{"model": "image flow-matching model", "dataset": "single printed letters, digits and signs in grey, bent and noisy", "train_examples": 197500, "image_size": 32, "horizontal_flip": false, "conditioning": "none", "arch": "dit", "objective": "flow_matching", "cond_dim": 256, "logit_normal_time": false, "norm": "layernorm_no_bias", "activation": "silu", "mlp_ratio": 3, "head_dim": 48, "fused_qkv": false, "qk_norm": false, "inner_norm": false, "patch_size": [4, 4], "layers": 12, "width": 256, "positions": "learned", "optimizer": "adamw", "lr": 0.0011, "beta1": 0.9, "beta2": 0.95, "eps": 1e-08, "grad_clip": 3.0, "steps": 17900, "batch_size": 128, "epochs": 11.6, "lr_schedule": "wsd", "decay_fraction": 0.4, "final_lr_fraction": 0.1, "warmup_steps": 890, "weight_decay": 0.09}
Rows from block 4 of a small image flow-matching model, named by matrix and row number. Rows with one number belong to one neuron. Each number is 50 + 10 x the weight over its row's rms, rounded and kept within 0 to 99. All counts start at 0.
After each neuron's rows are labels from the 100 images, of 14976 (inputs lightly noised), where the neuron reaches its highest value: "peak at" is the part of the image that holds the peak. Only what is clearly more common there than usual is listed. The data: single printed letters, digits and signs in grey, bent and noisy. In brackets: how many of the 100.
# fc1: MLP up (model.blocks.4.mlp.fc1.weight, 768x256), inputs 86-171
# fc2: MLP down (model.blocks.4.mlp.fc2.weight, 256x768, transposed), outputs 86-171

fc1.661:55 59 62 46 36 63 54 47 64 42 50 39 54 45 47 51 55 53 46 61 46 39 47 60 51 45 53 56 57 47 39 53 42 55 62 63 40 41 65 47 47 49 44 61 32 52 47 54 54 57 41 40 36 44 47 56 55 37 42 28 39 16 52 48 50 51 57 58 49 73 74 75 54 60 61 56 41 59 50 56 38 51 46 47 64 29
fc2.661:60 63 32 46 42 54 50 44 50 48 44 43 46 46 50 24 56 11 59 46 41 47 58 48 54 62 46 37 51 56 36 47 57 51 57 41 28 50 43 42 75 43 50 43 46 51 58 52 60 57 38 63 85 39 53 46 43 56 46 35 49 46 39 56 43 49 45 53 43 78 42 52 50 48 56 62 42 44 44 36 65 35 54 49 55 47
peak at: centre (45); middle right (25)

fc1.729:39 49 54 46 47 52 66 48 42 44 58 50 57 53 40 61 63 62 48 64 38 51 38 26 15 69 49 48 52 58 55 40 43 48 55 57 57 60 43 47 47 57 35 51 47 29 30 45 42 56 45 51 42 77 58 45 45 54 60 42 38 64 37 60 37 51 68 64 41 43 45 44 51 37 39 46 62 46 61 48 36 46 55 33 45 25
fc2.729:52 32 51 50 54 45 53 49 64 45 68 49 62 50 37 54 50 44 67 45 44 57 62 54 64 64 65 43 21 48 72 49 58 48 53 47 60 51 55 41 49 47 56 45 56 51 59 43 43 53 63 60 56 52 44 65 48 44 43 50 50 52 54 48 52 48 61 48 50 49 48 55 56 43 49 55 35 53 71 56 51 53 42 49 59 48
peak at: top centre (69)

fc1.740:44 51 49 53 46 55 65 47 50 53 53 55 58 53 39 45 64 46 42 49 43 35 58 44 17 83 54 52 45 48 60 38 56 52 54 46 60 47 51 60 59 43 37 57 50 19 30 49 48 50 40 50 45 77 55 47 48 55 63 49 49 59 37 37 53 48 66 55 38 44 41 29 57 46 46 29 52 47 55 54 51 42 59 44 43 38
fc2.740:49 48 47 49 64 34 54 42 53 32 46 50 64 53 22 54 39 53 49 46 52 53 62 46 52 52 55 49 07 50 58 54 46 60 56 39 60 52 50 47 66 54 56 48 54 50 50 30 51 58 59 53 53 52 48 76 44 50 61 44 46 48 54 47 54 44 54 41 50 46 51 49 47 61 51 52 38 42 66 63 53 48 60 54 45 56
peak at: top left (99)

fc1.372:44 53 49 44 54 56 17 46 50 43 56 52 40 54 37 41 58 46 50 39 49 54 57 57 51 50 50 53 43 41 42 57 48 50 48 38 56 47 46 59 60 45 52 45 52 55 39 59 43 55 60 52 58 25 57 48 37 55 67 41 32 43 44 48 60 30 56 41 57 49 51 61 70 44 47 34 50 46 47 57 55 37 59 94 62 50
fc2.372:60 45 50 48 52 53 47 54 41 32 26 52 50 52 55 46 41 47 63 53 42 41 49 47 39 38 38 58 37 45 57 49 49 46 48 50 38 50 56 28 50 49 50 53 47 51 47 39 59 49 46 47 46 49 54 62 53 50 44 51 51 43 55 63 41 00 42 51 29 56 51 45 50 52 57 42 59 49 64 63 48 56 51 46 44 48
peak at: bottom left (58); bottom right (41)

fc1.712:40 57 66 41 55 42 45 40 50 27 40 53 45 54 40 54 57 33 61 48 50 65 62 65 49 69 47 61 37 32 54 61 49 49 44 40 42 50 60 46 48 49 59 50 49 46 33 53 34 49 48 38 48 32 48 36 45 49 68 46 49 36 19 44 69 54 63 48 56 38 44 49 51 50 37 31 47 42 65 47 57 47 58 87 52 49
fc2.712:55 38 51 43 45 66 52 34 46 56 44 50 36 51 31 58 54 54 49 43 49 61 51 54 16 56 51 46 21 36 43 48 40 51 49 46 46 46 42 58 57 49 59 49 47 50 56 42 61 53 42 77 66 46 58 34 50 51 46 50 51 50 42 60 54 25 50 50 52 44 62 53 53 45 56 48 46 56 62 45 52 50 40 45 52 50
peak at: bottom left (100)

fc1.153:38 28 42 57 59 55 57 46 54 54 40 74 39 51 57 48 51 32 37 49 55 60 61 53 62 45 62 55 47 53 69 45 56 58 57 49 73 54 64 41 43 74 57 24 59 44 48 40 49 42 45 57 35 48 48 66 50 59 66 58 42 44 51 44 50 56 42 48 44 36 73 50 45 49 45 42 47 56 61 55 46 54 63 51 53 39
fc2.153:38 34 53 42 43 40 57 69 42 37 48 53 36 49 32 56 67 66 53 54 45 44 51 49 49 39 51 92 53 64 58 54 51 56 51 42 31 63 53 51 10 51 65 49 50 55 65 49 37 55 68 40 38 51 35 65 38 62 66 26 52 46 53 47 54 50 64 43 43 09 63 36 48 42 62 54 40 49 51 51 52 51 54 51 33 50
peak at: bottom centre (34)

fc1.312:63 32 60 40 47 62 48 43 41 47 25 65 52 42 56 40 46 59 44 57 40 45 53 59 54 53 49 50 49 53 57 52 59 48 52 40 43 48 53 19 22 54 56 49 50 49 47 55 54 46 56 50 67 55 56 55 52 53 67 57 44 56 46 53 50 50 52 53 42 36 61 54 42 40 43 50 26 46 48 43 39 52 52 46 48 48
fc2.312:73 47 48 47 42 62 46 49 56 56 57 56 65 45 59 60 29 56 62 62 65 49 38 50 46 48 69 65 49 58 54 53 49 50 53 41 66 42 51 63 55 52 51 47 60 46 37 39 46 57 57 36 30 53 34 59 54 51 55 57 47 54 53 39 51 51 52 49 53 35 33 57 47 53 58 26 61 41 47 66 52 64 52 45 52 49
peak at: bottom centre (62)

fc1.374:43 45 72 49 45 50 67 51 51 46 55 64 53 45 40 38 52 50 49 57 46 41 70 37 02 72 48 51 39 47 57 43 50 39 51 49 67 59 62 42 68 43 41 66 54 31 26 55 67 50 53 51 48 78 55 44 42 46 56 38 50 51 50 42 48 44 67 62 46 56 48 37 45 44 44 52 52 53 57 42 61 36 60 37 41 46
fc2.374:62 24 47 46 60 48 54 45 46 59 33 43 45 48 32 44 57 49 57 56 42 47 64 47 53 58 58 43 16 35 45 56 40 56 47 48 57 52 53 54 54 46 51 52 54 55 51 56 56 44 50 46 51 53 45 65 43 48 40 49 48 56 44 46 53 48 54 52 52 54 41 44 50 55 49 48 48 52 62 64 47 52 54 53 27 38
peak at: middle left (62); top left (38)

fc1.291:54 51 51 53 44 53 57 48 56 44 48 46 57 45 36 57 70 59 41 43 45 33 53 50 36 82 53 61 39 44 53 34 49 47 44 36 56 45 50 53 59 34 32 47 45 24 32 47 54 40 44 58 45 60 53 47 52 57 67 47 39 57 35 42 64 48 69 48 46 55 48 36 56 49 49 28 46 50 56 60 45 34 61 58 41 43
fc2.291:54 62 59 51 67 46 53 52 45 49 44 58 55 47 43 48 53 58 44 53 52 55 58 45 42 51 47 71 26 53 57 55 50 54 55 46 51 44 43 51 49 50 49 54 49 54 50 40 55 59 59 41 52 52 54 72 41 48 50 47 51 50 58 53 49 19 44 50 46 45 52 49 45 61 46 50 42 48 53 59 50 43 76 51 37 53
peak at: top left (100)

fc1.590:35 49 60 29 41 79 56 26 55 52 59 76 54 46 54 44 52 69 48 46 43 55 61 59 62 58 36 50 53 59 54 39 45 57 46 53 39 63 59 48 55 45 46 39 49 44 51 67 54 54 54 42 43 54 63 52 40 55 64 41 44 60 50 42 54 56 56 45 59 55 54 47 43 61 49 51 61 45 46 47 56 46 66 61 44 70
fc2.590:40 61 48 54 41 84 54 49 52 66 49 51 51 50 32 46 38 38 55 46 43 74 41 50 50 43 45 88 42 38 45 54 59 45 50 31 60 43 74 53 31 57 50 45 44 55 45 58 29 59 33 48 41 53 53 72 51 41 55 60 40 40 57 31 59 51 69 58 50 52 43 27 41 50 48 38 75 45 46 63 42 57 50 57 54 54
peak at: bottom left (33); bottom centre (32)

fc1.16:58 56 61 37 58 61 63 70 36 54 59 41 16 64 49 58 46 41 60 55 59 69 44 37 39 45 64 41 53 36 41 39 51 50 52 41 59 64 33 50 43 66 49 62 36 49 53 44 48 47 45 63 37 57 42 41 46 48 53 46 53 38 42 46 42 48 71 50 43 45 35 54 51 46 61 54 43 50 58 59 30 47 42 54 57 45
fc2.16:38 51 35 54 69 50 48 43 55 58 40 50 17 47 57 59 38 47 74 53 55 41 47 51 50 50 46 45 49 50 43 50 49 57 55 77 30 39 29 45 48 48 54 54 43 57 51 68 61 52 44 44 87 46 37 45 53 67 66 64 50 50 56 52 50 50 40 49 38 42 54 34 55 61 48 67 56 57 32 42 49 49 45 47 28 49
peak at: bottom left (42)

fc1.154:55 71 54 41 42 51 50 51 43 44 45 77 52 55 50 71 59 55 41 39 43 44 36 45 38 56 53 55 71 53 48 53 52 51 59 41 55 56 65 49 43 43 39 52 42 56 44 55 48 42 56 51 50 54 72 39 45 47 53 49 39 53 41 52 51 45 58 56 48 61 47 50 72 45 50 42 59 48 47 47 49 56 47 56 46 39
fc2.154:56 69 67 52 52 59 44 32 49 40 30 58 66 51 56 50 53 56 32 53 51 50 51 49 52 47 33 54 37 47 54 49 53 50 48 51 56 46 39 63 35 46 52 44 47 48 60 50 45 53 51 67 45 59 56 87 57 41 48 56 47 45 49 41 51 49 49 52 53 53 40 49 49 55 35 46 54 43 58 51 53 53 42 54 47 51
peak at: top centre (50)

fc1.581:29 53 51 42 41 43 33 53 52 35 71 48 49 49 37 52 54 35 48 33 56 50 60 54 55 57 55 60 54 35 43 63 52 57 57 45 57 50 56 58 37 49 55 45 43 48 42 57 59 62 65 57 58 31 61 40 50 52 51 42 38 42 49 62 70 36 56 44 51 65 40 65 61 45 48 25 63 46 52 58 54 51 66 85 56 60
fc2.581:62 86 56 48 48 61 54 41 48 32 34 51 42 45 55 50 45 59 45 42 44 53 40 50 32 35 46 69 17 53 48 47 51 51 50 44 45 48 33 38 51 51 52 50 50 52 60 47 45 47 36 45 56 51 43 45 60 64 50 50 47 49 55 58 47 23 48 46 41 56 62 63 56 48 50 48 58 51 41 21 47 45 46 61 45 50
peak at: bottom left (87)

fc1.757:39 43 57 54 49 50 70 72 56 42 54 60 45 49 61 24 34 53 54 49 49 54 56 41 45 56 53 57 37 48 46 52 66 53 46 54 54 72 58 57 38 49 59 65 50 47 43 49 49 59 40 54 47 70 50 41 54 46 20 57 59 39 51 48 45 66 45 50 48 61 42 54 47 52 40 55 55 42 53 57 47 64 45 27 35 64
fc2.757:45 51 38 48 53 59 43 51 48 47 23 44 37 53 33 51 28 41 33 45 45 53 43 49 43 46 53 36 41 50 46 45 43 52 44 44 58 49 64 50 57 48 40 51 56 48 39 58 59 45 52 72 53 59 56 38 52 47 58 43 46 50 39 51 57 99 50 54 47 49 58 56 52 48 47 60 59 48 63 59 50 49 32 52 49 47
peak at: middle left (64)

fc1.13:62 52 39 52 50 53 68 60 54 50 50 42 49 51 65 24 58 47 44 44 49 36 60 56 59 69 53 39 29 51 59 49 46 56 54 52 43 43 46 44 49 34 56 47 56 41 30 59 52 37 41 56 56 43 49 52 50 59 55 53 63 41 32 46 70 61 55 28 52 51 47 38 67 51 65 29 42 53 44 51 49 59 49 55 55 49
fc2.13:53 44 36 49 44 48 49 51 54 54 32 53 59 50 56 57 41 52 40 45 46 58 51 51 30 58 52 36 61 47 43 49 49 55 51 50 51 53 55 49 52 51 60 51 59 46 56 38 35 58 43 17 32 45 68 53 50 59 48 45 53 48 41 47 49 90 61 55 47 41 64 39 41 46 51 47 57 47 54 49 47 46 40 54 43 50
peak at: top centre (81)

fc1.147:51 47 53 47 50 48 61 66 53 41 48 34 52 53 67 30 39 47 55 56 52 46 57 53 65 42 62 51 41 59 43 61 53 52 52 56 68 47 42 64 63 58 70 41 68 54 40 53 53 72 51 53 50 43 36 56 44 51 29 55 60 48 60 59 56 71 39 37 43 54 43 46 46 55 49 40 60 61 54 57 53 67 25 43 51 66
fc2.147:49 82 53 46 46 31 37 55 54 35 48 52 52 46 38 38 41 62 57 44 56 47 52 52 46 37 49 52 65 53 58 46 51 51 52 59 57 49 36 16 56 53 45 48 56 54 44 45 61 46 57 41 36 54 67 16 48 48 54 34 52 49 56 55 45 83 48 53 58 47 57 41 42 45 50 55 38 56 63 51 51 57 31 49 33 49
peak at: centre (89)

fc1.398:49 73 65 42 37 56 60 44 46 57 36 72 46 49 49 49 59 68 49 40 44 49 42 32 36 52 40 55 60 48 52 40 44 61 57 40 49 64 55 52 56 19 37 55 35 48 44 47 47 37 52 46 51 74 67 46 51 53 69 49 48 77 40 62 41 43 62 56 48 60 27 52 47 47 50 47 45 47 57 38 53 42 58 43 34 44
fc2.398:51 33 52 52 57 92 48 38 40 53 48 49 57 50 58 56 48 46 48 43 57 57 52 44 42 62 57 48 19 41 48 45 49 53 50 26 53 47 52 64 39 45 53 49 52 52 44 45 54 52 51 74 37 47 64 93 57 40 43 56 41 46 51 47 40 49 56 54 54 55 38 48 44 59 39 61 27 46 69 69 49 44 43 44 48 51
peak at: middle left (40)

fc1.460:45 58 47 41 38 75 54 62 57 50 46 54 39 54 65 48 59 78 36 58 46 52 37 57 56 46 54 44 51 59 58 46 48 49 47 44 52 69 38 47 39 71 58 55 35 53 52 47 29 57 45 44 42 53 55 50 57 49 58 64 42 42 40 47 53 65 48 52 48 32 58 56 53 33 45 50 47 45 46 35 48 63 60 47 50 28
fc2.460:47 38 41 55 42 64 64 45 60 75 58 45 49 52 48 48 52 17 40 62 49 44 55 56 51 48 40 43 61 61 50 45 55 46 49 52 49 49 37 81 58 57 52 45 45 46 53 43 40 55 49 61 59 38 39 61 51 34 52 58 49 52 43 52 53 52 56 42 57 55 53 48 53 38 47 48 75 47 55 62 46 45 59 57 46 43
peak at: bottom centre (42); top centre (41)

fc1.689:60 60 48 51 49 37 26 50 50 59 43 51 55 46 58 43 50 54 52 47 49 49 51 75 78 37 51 57 44 29 49 62 49 50 48 41 43 31 36 42 48 49 72 46 44 52 50 53 44 55 57 48 40 21 51 52 44 49 48 46 53 47 39 42 66 52 24 41 52 46 53 44 51 51 42 42 60 56 60 41 48 39 58 83 76 50
fc2.689:49 55 51 48 57 42 50 55 54 35 53 55 51 55 47 45 53 46 48 52 53 50 45 44 00 48 44 54 62 57 53 50 56 55 51 49 47 50 52 44 53 52 45 51 52 49 51 55 48 48 47 50 42 51 62 44 47 50 49 47 47 55 49 52 49 00 53 54 52 49 50 50 48 49 53 48 46 49 44 64 49 48 71 49 50 50
peak at: bottom centre (99)

fc1.632:42 42 53 59 57 29 59 49 50 45 54 57 61 51 44 63 67 45 59 59 42 55 49 40 19 75 52 49 53 41 57 42 43 47 59 39 44 44 64 51 58 68 30 47 52 22 43 51 48 57 52 66 47 59 40 32 29 53 48 48 44 52 42 33 53 37 68 37 45 41 53 39 46 46 40 40 62 65 53 46 53 34 56 58 52 56
fc2.632:54 58 57 48 61 02 37 30 47 44 59 57 54 52 50 60 38 51 47 53 60 40 58 46 48 42 45 49 32 57 65 48 51 50 41 47 47 62 55 47 44 47 42 49 51 59 57 42 63 54 66 37 50 47 51 43 52 39 41 68 44 46 50 53 42 30 46 48 50 40 54 68 46 55 42 55 86 47 52 42 44 52 61 61 60 48
peak at: top left (99)

fc1.192:60 35 32 56 63 48 49 44 50 39 41 59 65 45 56 60 45 49 44 47 49 56 63 39 46 40 57 55 37 37 48 61 44 51 51 49 47 47 59 53 54 29 49 47 58 46 38 62 23 54 51 48 53 40 31 50 41 62 61 45 44 46 50 54 51 57 38 56 56 66 53 31 51 47 58 52 46 54 54 58 54 55 34 44 40 60
fc2.192:48 36 50 45 40 44 59 48 55 52 65 61 51 45 51 47 46 65 44 44 45 45 52 55 42 47 47 42 80 39 51 44 46 50 55 57 58 55 93 55 36 53 45 45 53 50 51 44 65 43 54 65 43 48 51 45 50 52 56 49 48 54 45 45 54 76 59 51 46 46 40 51 57 53 68 62 46 53 53 46 46 42 32 50 38 56
peak at: middle left (71); middle right (29)

fc1.64:47 51 42 44 62 48 49 51 44 47 60 61 55 49 60 42 38 62 48 56 57 46 53 49 69 37 52 60 32 54 55 54 57 47 45 57 57 44 56 46 58 47 50 53 49 63 25 48 57 54 53 63 43 51 46 62 51 45 52 54 56 55 60 52 41 64 44 43 52 50 45 53 49 40 55 48 50 64 38 53 60 63 35 56 68 64
fc2.64:58 55 44 52 51 52 46 42 57 49 39 53 49 57 60 56 37 48 55 58 47 55 51 58 30 46 61 48 93 41 42 42 51 43 44 55 48 56 46 33 40 50 51 49 47 51 53 47 38 56 47 31 45 51 54 73 51 69 55 49 48 53 51 48 49 91 55 52 44 37 68 40 52 50 52 54 63 53 53 54 47 42 45 54 47 60
peak at: top centre (81)

fc1.197:54 53 52 42 58 56 55 57 49 39 57 41 40 47 29 48 76 47 50 48 54 51 53 50 32 71 54 51 36 69 42 24 54 48 45 57 49 46 53 58 41 56 17 51 46 39 46 47 27 48 42 57 61 65 47 52 52 51 57 54 50 47 51 49 34 48 88 58 53 43 41 53 60 50 72 44 38 48 45 49 49 26 60 46 51 50
fc2.197:48 39 46 48 45 37 44 41 45 62 64 50 53 51 53 49 56 51 39 50 53 54 48 47 34 51 40 37 78 55 54 48 45 52 51 48 43 53 60 47 60 48 44 52 55 46 55 52 63 48 66 56 48 50 55 43 51 51 45 55 50 52 51 49 52 00 45 50 53 47 45 57 47 54 46 55 51 44 57 42 49 54 65 48 41 49
peak at: top centre (94)

fc1.435:31 62 51 39 41 60 64 44 36 41 55 31 56 51 43 63 49 44 41 52 42 63 37 42 42 52 44 69 51 38 41 47 59 38 47 68 57 69 57 57 48 47 49 50 53 46 54 58 35 63 52 39 30 53 39 52 45 42 28 68 65 46 50 43 44 49 45 66 47 67 51 57 57 58 69 41 49 49 57 50 39 44 39 58 49 46
fc2.435:46 60 42 56 72 52 31 45 57 55 43 49 42 42 41 43 54 47 59 46 52 56 47 54 49 46 35 35 51 44 30 60 46 49 51 63 58 50 39 35 63 47 51 55 47 53 46 68 34 47 48 76 58 53 53 38 58 35 64 59 47 41 52 44 59 49 26 42 42 72 41 41 47 61 36 57 71 43 35 36 50 56 37 58 54 45
peak at: bottom left (33); bottom centre (29)

fc1.429:42 34 64 51 54 43 51 42 42 35 25 47 54 49 35 43 59 59 53 73 38 49 43 34 29 69 49 52 54 40 46 38 52 61 68 50 46 66 59 46 52 41 23 50 41 28 44 58 57 63 57 52 56 70 50 44 45 49 47 52 29 64 44 66 40 36 67 60 48 49 47 57 36 48 44 54 63 55 36 52 40 45 63 39 41 40
fc2.429:46 56 42 51 64 52 44 57 50 61 64 48 46 55 57 51 41 49 45 51 58 50 52 51 45 78 60 65 17 47 55 46 57 53 55 49 52 54 75 56 39 51 61 50 52 48 69 28 46 43 46 58 40 54 49 45 49 60 51 60 53 48 54 49 43 41 45 41 47 49 65 44 46 38 62 46 44 59 73 56 46 48 66 46 52 47
peak at: top left (52); top centre (42)

fc1.356:33 45 50 48 44 38 50 67 48 49 40 23 46 66 45 41 32 47 63 52 49 44 35 28 49 37 50 42 39 55 43 58 51 50 54 56 62 41 72 55 53 46 44 47 42 64 36 43 39 64 55 50 56 63 43 35 44 58 35 46 59 53 55 60 37 62 54 56 39 60 35 51 54 48 58 51 45 45 66 40 47 61 43 32 31 46
fc2.356:35 52 35 45 42 27 50 54 46 58 50 54 57 49 38 46 53 42 46 50 48 50 52 51 39 51 69 37 19 51 59 55 39 51 47 43 49 53 40 23 53 44 47 42 54 53 50 53 58 54 33 37 38 49 43 20 56 45 49 45 52 51 47 62 45 87 65 49 54 36 47 54 44 48 42 55 52 47 46 36 47 51 28 52 56 52
peak at: middle right (98)

fc1.233:47 55 63 42 50 51 54 47 59 46 45 27 54 35 57 52 42 53 59 45 54 58 49 34 55 48 36 63 51 46 57 41 71 49 54 52 54 50 34 36 47 58 43 37 57 45 53 57 51 59 48 63 40 53 45 67 38 72 45 49 54 67 46 51 50 50 54 45 40 40 47 34 48 46 41 46 43 59 54 15 67 49 51 51 53 61
fc2.233:51 48 65 53 71 46 44 61 40 51 45 56 45 46 41 63 48 39 48 52 61 56 44 52 48 54 24 48 50 65 58 48 58 47 50 63 56 54 34 39 48 55 43 56 48 56 54 63 58 51 51 41 50 43 39 42 41 30 66 68 56 52 52 56 55 51 38 50 66 17 52 38 51 47 48 49 91 66 60 38 40 40 46 51 39 45
peak at: middle left (41); bottom centre (27)

fc1.408:46 40 54 52 38 47 58 67 60 41 55 56 57 49 64 10 41 31 61 60 47 50 46 36 57 52 45 51 52 49 41 58 59 57 46 58 39 52 80 55 32 37 55 50 46 57 39 45 49 63 46 43 46 54 52 40 65 43 45 57 51 46 50 51 51 60 51 46 49 54 24 60 49 53 46 40 68 59 57 39 37 64 42 42 41 60
fc2.408:47 09 44 57 51 56 56 31 40 61 41 51 46 51 57 43 52 53 52 50 61 53 31 47 45 48 41 33 28 38 59 49 53 43 49 64 43 50 68 61 49 52 54 52 54 47 66 49 54 50 56 70 20 49 53 53 56 40 53 49 50 45 48 53 64 86 30 55 56 47 52 59 50 48 51 57 43 53 45 48 45 55 34 57 47 48
peak at: centre (98)

fc1.595:37 52 55 60 47 62 53 57 57 53 53 68 32 48 51 39 57 46 53 46 47 45 50 60 60 48 60 53 52 39 68 51 41 52 51 55 68 46 58 53 24 53 47 37 69 44 43 25 39 47 43 43 41 43 52 43 59 54 39 82 60 53 69 48 47 61 35 52 41 49 69 43 59 44 42 42 58 49 41 56 62 54 60 41 44 48
fc2.595:49 43 68 52 42 47 62 60 63 56 47 53 73 52 34 51 50 71 39 58 66 48 74 52 52 48 39 35 61 57 34 49 51 49 45 55 46 65 58 58 20 51 59 47 55 58 72 57 42 46 55 53 26 67 55 50 61 39 39 41 46 44 44 37 49 50 57 53 44 43 43 64 41 43 25 60 48 53 45 50 43 50 48 57 44 45
peak at: bottom centre (59)

fc1.639:67 45 49 61 51 42 45 62 69 49 72 39 42 62 52 52 43 29 47 52 37 30 38 44 61 48 47 51 48 35 28 51 58 47 51 56 64 50 44 39 48 35 59 50 67 53 54 40 56 56 49 52 60 46 53 53 57 43 46 54 57 60 49 46 39 53 50 53 45 37 44 52 53 52 40 51 63 43 59 50 51 49 55 45 55 63
fc2.639:41 40 61 53 43 45 41 45 57 39 46 50 44 55 62 58 42 46 42 44 45 44 41 59 48 64 29 59 49 55 69 46 52 46 48 71 29 29 52 48 56 54 48 52 66 43 40 51 70 51 71 19 44 43 55 45 52 45 48 45 53 58 45 38 59 51 59 50 61 42 47 47 50 40 71 46 51 48 34 31 48 42 49 35 59 40
peak at: top left (65); middle left (30)

fc1.527:63 56 27 41 63 49 51 57 46 33 61 45 42 52 31 48 62 30 55 27 53 41 44 39 50 51 52 46 27 60 59 46 51 47 56 50 46 45 58 44 32 60 36 51 43 56 26 48 40 47 48 57 51 50 39 51 61 53 41 53 40 47 48 53 44 64 66 50 41 61 35 54 53 49 58 44 43 43 47 55 59 55 43 55 63 44
fc2.527:53 49 52 50 64 61 51 47 45 49 65 41 42 52 41 50 40 43 58 44 47 57 41 44 10 45 55 24 78 49 44 55 46 52 45 50 48 53 60 18 47 44 49 46 58 51 41 58 51 44 51 42 41 44 47 72 58 50 51 53 48 48 52 53 49 48 50 50 51 43 54 58 50 53 56 38 61 54 53 39 50 53 57 45 58 53
peak at: top centre (99)

fc1.530:61 41 49 41 55 41 57 35 57 45 12 48 46 57 48 47 44 56 49 52 60 67 54 44 57 45 47 63 50 58 38 48 46 40 43 49 43 46 53 29 65 63 52 45 58 47 47 57 46 58 49 47 48 48 43 57 64 69 53 62 32 45 43 30 54 52 50 56 50 33 48 58 49 56 43 57 46 51 57 33 47 48 55 46 46 59
fc2.530:40 45 71 47 51 42 44 61 45 37 44 40 46 46 40 65 73 45 82 30 51 56 54 41 46 57 44 70 48 65 79 47 54 50 62 44 41 52 50 42 41 51 44 47 54 48 41 54 64 59 68 53 47 54 52 50 25 55 67 51 51 55 62 56 36 51 49 49 51 31 56 38 50 55 63 49 51 45 67 42 54 49 57 54 60 34
peak at: top centre (48)

fc1.606:52 50 46 40 49 51 47 63 54 48 53 17 56 49 66 64 58 61 57 45 46 37 43 52 68 35 58 43 46 52 52 56 52 43 31 41 35 29 56 42 59 62 59 63 57 68 54 49 34 65 48 44 40 48 44 46 39 47 55 46 50 45 60 44 60 71 37 41 38 28 39 49 52 54 59 45 40 45 74 46 48 66 44 42 49 48
fc2.606:29 60 48 57 35 22 47 42 54 35 35 47 37 46 47 51 48 66 31 52 47 51 49 47 40 36 51 48 68 41 68 50 38 55 56 24 41 51 21 46 66 55 45 42 48 53 49 74 63 56 50 55 60 49 62 35 53 51 56 42 52 55 33 67 34 60 59 53 62 45 61 41 51 45 24 47 57 55 53 59 52 56 56 34 57 39
peak at: bottom centre (69); centre (29)

fc1.383:51 42 56 50 50 50 56 43 54 51 47 48 55 50 76 63 40 54 47 36 60 48 51 59 69 30 47 54 38 65 53 76 57 52 50 53 59 54 24 42 49 61 72 51 61 59 25 41 44 48 69 38 61 39 33 42 43 47 58 48 61 49 53 50 50 47 43 36 46 71 69 47 46 51 47 53 63 46 37 38 63 73 56 43 64 53
fc2.383:52 52 70 52 39 51 51 52 59 51 49 49 41 47 36 47 45 51 41 52 56 55 52 41 17 29 45 54 38 45 46 48 56 55 55 48 41 47 56 53 51 46 56 45 45 54 56 49 51 48 47 41 53 52 45 36 55 43 51 56 55 48 51 42 50 91 43 49 51 47 72 46 53 49 59 50 52 46 39 43 50 52 52 48 50 46
peak at: bottom centre (98)

fc1.437:46 42 57 51 64 52 60 45 46 59 57 72 60 56 48 19 62 37 45 77 44 49 56 49 27 73 44 41 50 43 47 50 50 53 57 51 49 53 61 59 54 47 43 45 53 32 55 43 82 64 48 46 57 62 55 35 54 57 49 49 54 67 48 41 52 41 61 58 57 43 31 44 34 42 38 40 47 55 44 56 51 45 64 50 59 54
fc2.437:50 22 46 48 46 42 52 45 48 46 61 51 35 54 61 42 36 55 66 49 45 46 52 46 35 55 42 67 10 59 57 47 53 54 46 43 42 54 57 66 52 55 58 50 49 56 60 63 63 46 57 53 36 45 59 64 54 55 48 62 51 48 50 58 50 41 61 52 41 46 49 46 53 44 57 52 45 49 48 64 50 52 42 51 59 55
peak at: top left (50); top centre (44)